config.yaml
model: "spectrogram enhancement model"
dataset: "synthetic speech, music and everyday sounds put through simulated rooms and audio effects"
train_examples: 39062
noise_aug: 0.002
n_mels: 64
hop_length: 160
input: "log_mel"
win_length: 400
task: "enhancement"
loss: "l1"
arch: "unet"
norm: "batchnorm"
activation: "gelu"
pixel_unshuffle: 2
widths: [96, 192, 192]
blocks_per_level: 2
block: "basic"
attention: false
upsampling: "nearest_conv"
init: "orthogonal"
residual_init: "zero_last"
optimizer: "adamw"
lr: 0.0021
beta1: 0.85
beta2: 0.95
eps: 1e-08
gradient_noise: 0.1
l1_shrink: 0.003
steps: 26600
batch_size: 64
epochs: 43.6
lr_schedule: "wsd"
decay_fraction: 0.4
final_lr_fraction: 0
warmup_steps: 1330
weight_decay: 0.1
Rows from block 2 of a small spectrogram enhancement model, named by matrix and row number. Rows with one number belong to one channel. Each number is 500 + 40 x the weight over its row's rms, rounded and kept within 0 to 999. All counts start at 0. Numbers have three digits each. After the name is the row's rms in percent of the matrix's.
After each channel's rows are labels from the 100 clips, of 14976, where the channel reaches its highest value: "top examples" is what is common among them; "band" is the frequency band that holds the peak. Only what is clearly more common there than usual is listed. The data: synthetic speech, music and everyday sounds put through simulated rooms and audio effects. In brackets: how many of the 100.
# convs0: first 3x3 conv (model.enc.1.0.convs.0.weight, 192x192x3x3, each kernel summed), inputs 64-127
# convs1: second 3x3 conv (model.enc.1.0.convs.1.weight, 192x192x3x3, transposed, each kernel summed), outputs 64-127

convs0.101 122:475453493489472567521512496474438479448499502474496434499470466399503505499462466411457495450565403504488516464463438489493546510470518417437471474495526507541508493500539433437444506476455472
convs1.101 101:535450442466477488468438444445493466508492490520542456445501538540534459505543526433467467470566518484496480487407463544571457528475570456546522433484505500468486475473504464463380519500449471
top examples: speech (53)
band: 0 to 250 Hz (54)

convs0.22 124:392530497523441493487515433474419582493549475435429500527459505481501505477456535477502499448513536522464512532503491511485509488466502491465459425476550503517485516526501453477525445483451503
convs1.22 109:498496488466485517452512529501475505508449480449525467508556552513467504511464501433451483491494464484462470549525516493533467471461503438468433457436516510528526465502498473495423504480491466
top examples: telephone band (32)
band: 250 to 500 Hz (44)

convs0.124 098:509487466520404492506385484566506439523470546476513457488489457418533468541443497430509505509445472510454511508461524494403535488509444504446446380414475507565456510454528444491453480458487496
convs1.124 094:501442518501531482514459550487533436487533518492449504382476547476488500476430477461467452494508502433547463504510570500534468494505549566502500477523488477491541494491517491447475421422499414
top examples: dropouts (59); speech (53); dry (49)
band: 500 to 1000 Hz (40)

convs0.179 087:495468506507494395529489417502469518522508555511461447527492424452399447448525486520526462463489540477415520516531495511448459471472438488527525545483463459489453471526532457490501506480529450
convs1.179 083:510475519551475496499431502460472473544541517465535503536465505544456513559437515397534477544531495453542525513480521421604515501445509560474455489467451546507491549537511436456511423508436507
top examples: drums (86)
band: 0 to 250 Hz (100)

convs0.94 115:530493486491536480484553516473534506552484543472500514500601516485485520497536530472492530548476532550486514523478521506490542489498445372506536529539514471443500488532458527462485440459552534
convs1.94 115:531506466429513477467565506569550487469470521516463408458394552501510464499553544524494511500483449468486475506457496518529575480530460431455493487491474474490501533505504511449492457419549522
top examples: band (70); dry (42)
band: 250 to 500 Hz (56)

convs0.32 082:427574489532487453512572488500472523534516489482484504564500467494548507545522522465546465482426538496501484528469499444553524440451551483512511421538519466528482553591526510479497490524451530
convs1.32 092:388535558482519565514573618482505494497563487473498497491434517458427501482448474496597535451437497518521489472512494395431502426490559482487486481527473424585445499482583466520516499507531480
top examples: dry (83)
band: 0 to 250 Hz (38)

convs0.20 108:512397564491499494497487458534448524511499485528470454546498565465501558487484511450507531553535529578474520508494541517535582457496508510466453443461492437523516534513507502446460508440419483
convs1.20 100:467412508460495521500486467461446417487506477464515464521458523576447513491481448374466518601528433409440432494526491480518494515454493500454497484515498527519526509468467470496431408578506466
top examples: everyday sound (60); reverberation time: dry (50); distortion (41)
band: 4000 to 8000 Hz (91)

convs0.12 108:556525509527505499528469517423550486508472497520582550492539482482492503541517478521425563504468518519529572454479538419489494546523476407490531584497451481503432503554509503492492507503524502
convs1.12 114:483477449512501498510526462476429534483510495474449474470445498522526509478510466540449550525468460509455462405513510459479520493521502460508482519501461477496532401535472538512441481491572463
top examples: everyday sound (65)
band: 0 to 250 Hz (53)

convs0.156 096:493517474572439545504523498487508558518479493543461487501454470484529495509481526445487467480490495491524467551490445481521551459459532339489486413444500441545478489474481467442463482462466555
convs1.156 098:532428523537501521405465527490511429526494552509548481424548509500460485507493523440484455472492534436538437495521469517526481478499496410492494503516480460500531440476521504435482440414534451
top examples: short reverberation (66)
band: 500 to 1000 Hz (47)

convs0.157 125:395472586481514485514475465477491509509514508503431480473443516508504560486448554481431466476526453443476430632483497504511453539475495526440458522541475485463494424509428485490464484471517503
convs1.157 135:388524525564481535524480587543520582512500537530463546527524396522493545522479412605518541555489636473564573578522505513536540501505490503519404533510434543523497512505571535507544518440533512
top examples: bit reduction (49)
band: 4000 to 8000 Hz (98)

convs0.129 088:535421493467505573521478473562502449531487462529557540470484525362483547476478462428501527520535509520469478445493539491493594505483514556462481431467485442528501434450527434549421496479470530
convs1.129 089:506455479438472504493497521443468508524481488443497433472431506455578542481506535446523536477541482572552465491475512524367497508492437470502489512503484491475428488456434489415431470566549448
top examples: dry (64); dropouts (45)
band: 0 to 250 Hz (42)

convs0.97 091:482502503511514571534528421440493441465500528500450485515479476473507512458482457485526473469480422538490496495453507441474588436513539499462498443514424419498449418510497439520457459484449492
convs1.97 083:543476532471550543496530536524521524498602538464541491443495575454456477475487563464494503415633584491473463420529483520503494427471515539577517549472540474494526579438556505507507501481519522
top examples: dry (55)
band: 250 to 500 Hz (27)

convs0.187 089:444557568490479537484523446454472465486485500548455519508514564566492563432529594499538463566480477502537460497498509506557501519520461400509488524498495490501537456489484504407544508427453538
convs1.187 082:512545502516392483443479450496536575487509528501523513495477451491520444533536407599499505510623544523552474560473453540488505450520510471444518527561487528479431493461551530480480602433514509
top examples: distortion (46)
band: 0 to 250 Hz (99)

convs0.65 102:537416457502518414530456472572515428510521471554525545456471500407502465516528514509442509467467480446552500440462568483433469490514549518476467533554505498493523455425508500517459481525501451
convs1.65 113:455557479558493489503479523416442511521452460457469478537425513504519562490544561498524439516542509553451516338471485547487580472491537487505468508500512451508532513537491414520480522487475456
top examples: dry (64)
band: 250 to 500 Hz (30)

convs0.83 092:466535589498486469522422475482456500520506447520411488502446519510441524505387539505536512464548442477463552559473503505502441479471477527479463441478531521508502539457503473496498371528451447
convs1.83 095:464531497509515499471517588526457479530564390434451528501488517535493537410469498492452534433494550512531448582546544439442513459455461456561418499550507483507540429481494494494493452454501516
top examples: dropouts (75)
band: 250 to 500 Hz (34)

convs0.133 093:490520518525513443518504509479545455576513468520469492505504445549484478434455552441504507499477476430501466537466551523553511518520484486531503548558488481514536513490553557510512518498498530
convs1.133 116:398513519505494567484449497514416620441489505430506480533431508523504481481560601552457509492536489488480565545507545519503481547540488450469470504495488512560483485474488456462500516491490498
top examples: drums (89)
band: 250 to 500 Hz (62)

convs0.178 093:501404495521495533484479488461466468460474502571500476439407477504445471509485518507461531486527494507509515453408474481503522513475517455454489449473519537542501531454475419459445514405494541
convs1.178 099:518484508463474502489432516507412543473556510468516490502507520530510432476516576555518501483543472540457516474462516531468455490409445485471499465472515496506545480536500517553409478621537507
top examples: everyday sound (52)
band: 0 to 250 Hz (65)

convs0.23 079:469539502487502351533568536442426492487483490458482484480444495438547541546464516478511578441509485463449452550470451494491464496461523437400409475522556481563506463500460533459448519466412523
convs1.23 080:532497506461410505465421503554481485531495503510450515482496478504415495408522505434496503510509520433519508498511514424578440504453558464533482543508474505544453521439483520569491522585521456
top examples: dry (62)
band: 250 to 500 Hz (38)

convs0.170 105:459439552517528607471504482479522505477460529502467471538483515493525481537507477518530389524448496487527516515483454448449485509502526464511515505480384451433479526593463488501536472499478490
convs1.170 095:509498486503414508495515466529458423511402502466490567538452576530477465482435539543501503521507518488493467471424496504508593540492450489554452503484491546496538550529488457405477509542500492
top examples: reversed (35)
band: 0 to 250 Hz (64)

convs0.151 079:456580462494477506478524465523468511474505479452457508464450502533492429499500536482527444515483468520485454545513440480497448455530508438453471444457454413469415424517520480468570465411455513
convs1.151 068:475508510551482482416513453513435503475534486497504494495481453513472473465473515532505487497596532512525497499431468510620472443481548526585558479478577600490487473477431511534511472543514468
top examples: tremolo (59); dry (46)
band: 500 to 1000 Hz (36)

convs0.113 088:471520564429512544436469457563457485498462524416460549434455495429432504455451465462508488458488442544477454487478522553409512533507386450454485472447484440500486511422479476485443512536493507
convs1.113 092:559505448475522540497535505492501487465538474516499468506511527458582481515541512566514437494522570456529503585488465488531501461525515538479464501531544511486479594493474482432556466480568435
top examples: ring modulation (32)
band: 250 to 500 Hz (49); 500 to 1000 Hz (31)

convs0.4 141:492590497517442562512550434489427509499479505486439448534449440517519512479429430446550509409530488517437520465503471480518488434457533548522445415454535475521484457496542473505595455505450514
convs1.4 136:405576503465521510473498491554512556513422550434505556519564521463493513519481542476479514534592579482465522498529530483507496519558518508503450525536574556511509498502505586459512500517511480
top examples: everyday sound (60); distortion (31)
band: 0 to 250 Hz (83)

convs0.132 095:556470488539523503455548509449435516462486472492482389471455513435444534511532522492488486505508439527508447521365481463505524526466512429460467420524467456525467443458529530433467525438464468
convs1.132 095:459415505581482499521429470551391390519500509473478488527487515530494535525472515454522499498575423506468533473498455462510533512466493520482483553520477486473485470518487486516449523603495606
top examples: speech (78); short reverberation (64); reverberation time: 0.15 to 0.3 s (47)
band: 500 to 1000 Hz (46)

convs0.37 127:391429512445484527461531529486482491493428504498401418482460509540493524514512474470481476506462430457472475551489514455534500510537488534517512471484458489369504491536474492514510475492478463
convs1.37 122:436494514516463495481504570534517587489497539466508565557484574450490454476483465545562522484474683505539524531492518551484563527504491501511486527521544482499482576560479528516565485493571497
top examples: dropouts (35)
band: 0 to 250 Hz (97)

convs0.81 098:521458472580480470477446444493478540486420456551482434476499498578490533477528499487461445522499496523517539471567538411532546497462422485481489452464439555440427520486515501479488500466514496
convs1.81 103:539478570586487514542465522530428516494501510428533479469470561404542503523472540489492545544457476536419440441542507461450513474516481485476525541474549451508554481444491533514381538531535509
top examples: everyday sound (61); dry (48)
band: 500 to 1000 Hz (48)

convs0.169 138:516437527443477570492491517488494466505392447510513464522492418490505506511504372412482449523461507524502489361466499399504540496495491522479494450472486509496488491487513538462483463439520493
convs1.169 126:521407510438525473486476478435449438455451457567505478482475522510516532530482537380403525518572419498454462525542527543484468481406473494457491500503611479458536459407536446495377491506470575
top examples: distortion (48)
band: 4000 to 8000 Hz (97)

convs0.67 115:503549525457533436487452461447470478490522435523487472482446485462509557503489570476421451531466511467537516435483512479480479530464486550488513512504501453558503493507412500472373511483453494
convs1.67 149:508467515489480533514439500477515477466498476498471512514559436515450479540502508438493549510488496512472501551565538400511457518503493493487537529534381515508484455517522537495461518505507516
top examples: everyday sound (78); telephone band (48)
band: 250 to 500 Hz (46)

convs0.87 101:455413541496553558531533475490456467544449465524500469473484522407494529493517496444484541513505488513501496480454488509502576521458479535438472393515428451525529449501498505510391474415419438
convs1.87 081:616386497580538523509471486520447445525498521476451493498475494556490508474477524478433521490625454507515472450537510542514473498498509472502524499495486539484527499540453462435503526610507546
top examples: dry (45); dropouts (35)
band: 500 to 1000 Hz (30)

convs0.82 096:454527527467469541541512461489511462508524521496485442516497517491505490486519521492453436506525458483551410524553487520470498501482535501461532470438548480521537477474481450439548450447485516
convs1.82 092:510516518474463475551472524448531543484489509501468462476428468472505431507531516623487528499546529488474535509435488583495540498490521499483470482502466497481486495524441558541502500432472490
top examples: dry (43)
band: 0 to 250 Hz (73)

convs0.106 087:536457507467516494416471443506565526488454472514516494442473514466378483451470517440518501461449464503483548500455532478504482531502487455461476525538479476477517453479475504462517557531404494
convs1.106 100:534480514524508527476551500541468518551463473451475518594510489504609520487480604515464471498564501541502489557484479539513448481520500481469506513471538527490442511534569536462504409494531459
top examples: wah (47); dry (45)
band: 500 to 1000 Hz (42); 250 to 500 Hz (28)

convs0.150 097:451549538494441492503488495493497458469457497510441487524515478411505516476490547462519451435535403472458502603520493421465528462470503478437491463551518441589499495495549499437409490489510530
convs1.150 089:483439490444492568503512576489573518527486523425485502490491503571438518505544469510439530508511501494492475530495492464486501536504457544495506586526424463559510494533404499499544458462559446
top examples: telephone band (34)
band: 250 to 500 Hz (45)

convs0.75 101:444506529464515556522540491460470456475481463490482463539483473510478515485522404423584514516476441531518577495529552510483551513452449393462520442483461465427491493522484465456518438431456507
convs1.75 090:472534535524414504510596507556498533474452567549534500532477541476525454509527513557452457492521528490478431521463482541465485464529482416495511537517626479436497531530448462522449487483614520
top examples: band (83); number of effects: 0 (52)
band: 500 to 1000 Hz (37); 250 to 500 Hz (34)

convs0.167 108:467498511500497534495585508413445456455545523485486425525450483449470572491482468447493439493500482485494508505519457471499523498495505398501491485494493480484495480545503437458435448475462473
convs1.167 102:568504556480536456446512481503506477514530488534485514453514542501479447524528529471382507490518483485475502470466504507551488518436562442495515478444559469503479454481502521501419498445489429
top examples: reversed (41)
band: 250 to 500 Hz (51)

convs0.125 091:352592537489470582458553490466487497493523494468475476527475509530515591503485472528497475547501463457497432584466498415522445493462513459481516508511457494539520452559508455461571436463450540
convs1.125 109:466507477472510479557469547507469583437472523535451443486420423530508439514473420616525503464524509521522562498514491551487503507517513532439468493524443502498533458525475505479517503445484488
top examples: distortion (38)
band: 4000 to 8000 Hz (98)

convs0.50 138:404563501416512553503474484462541468497500514535419458510461478530475564490529467496452400512453502477467393502482482479522452511418479494498469512466531502480484454468540520483562501526502503
convs1.50 124:506644522471506513509410528522465579519471521463490583427517504439492472489522504544454507461474608492572587566516500553484446551467459529464453524502633545485548485432495501517529508441522486
top examples: everyday sound (63)
band: 4000 to 8000 Hz (70); 0 to 250 Hz (30)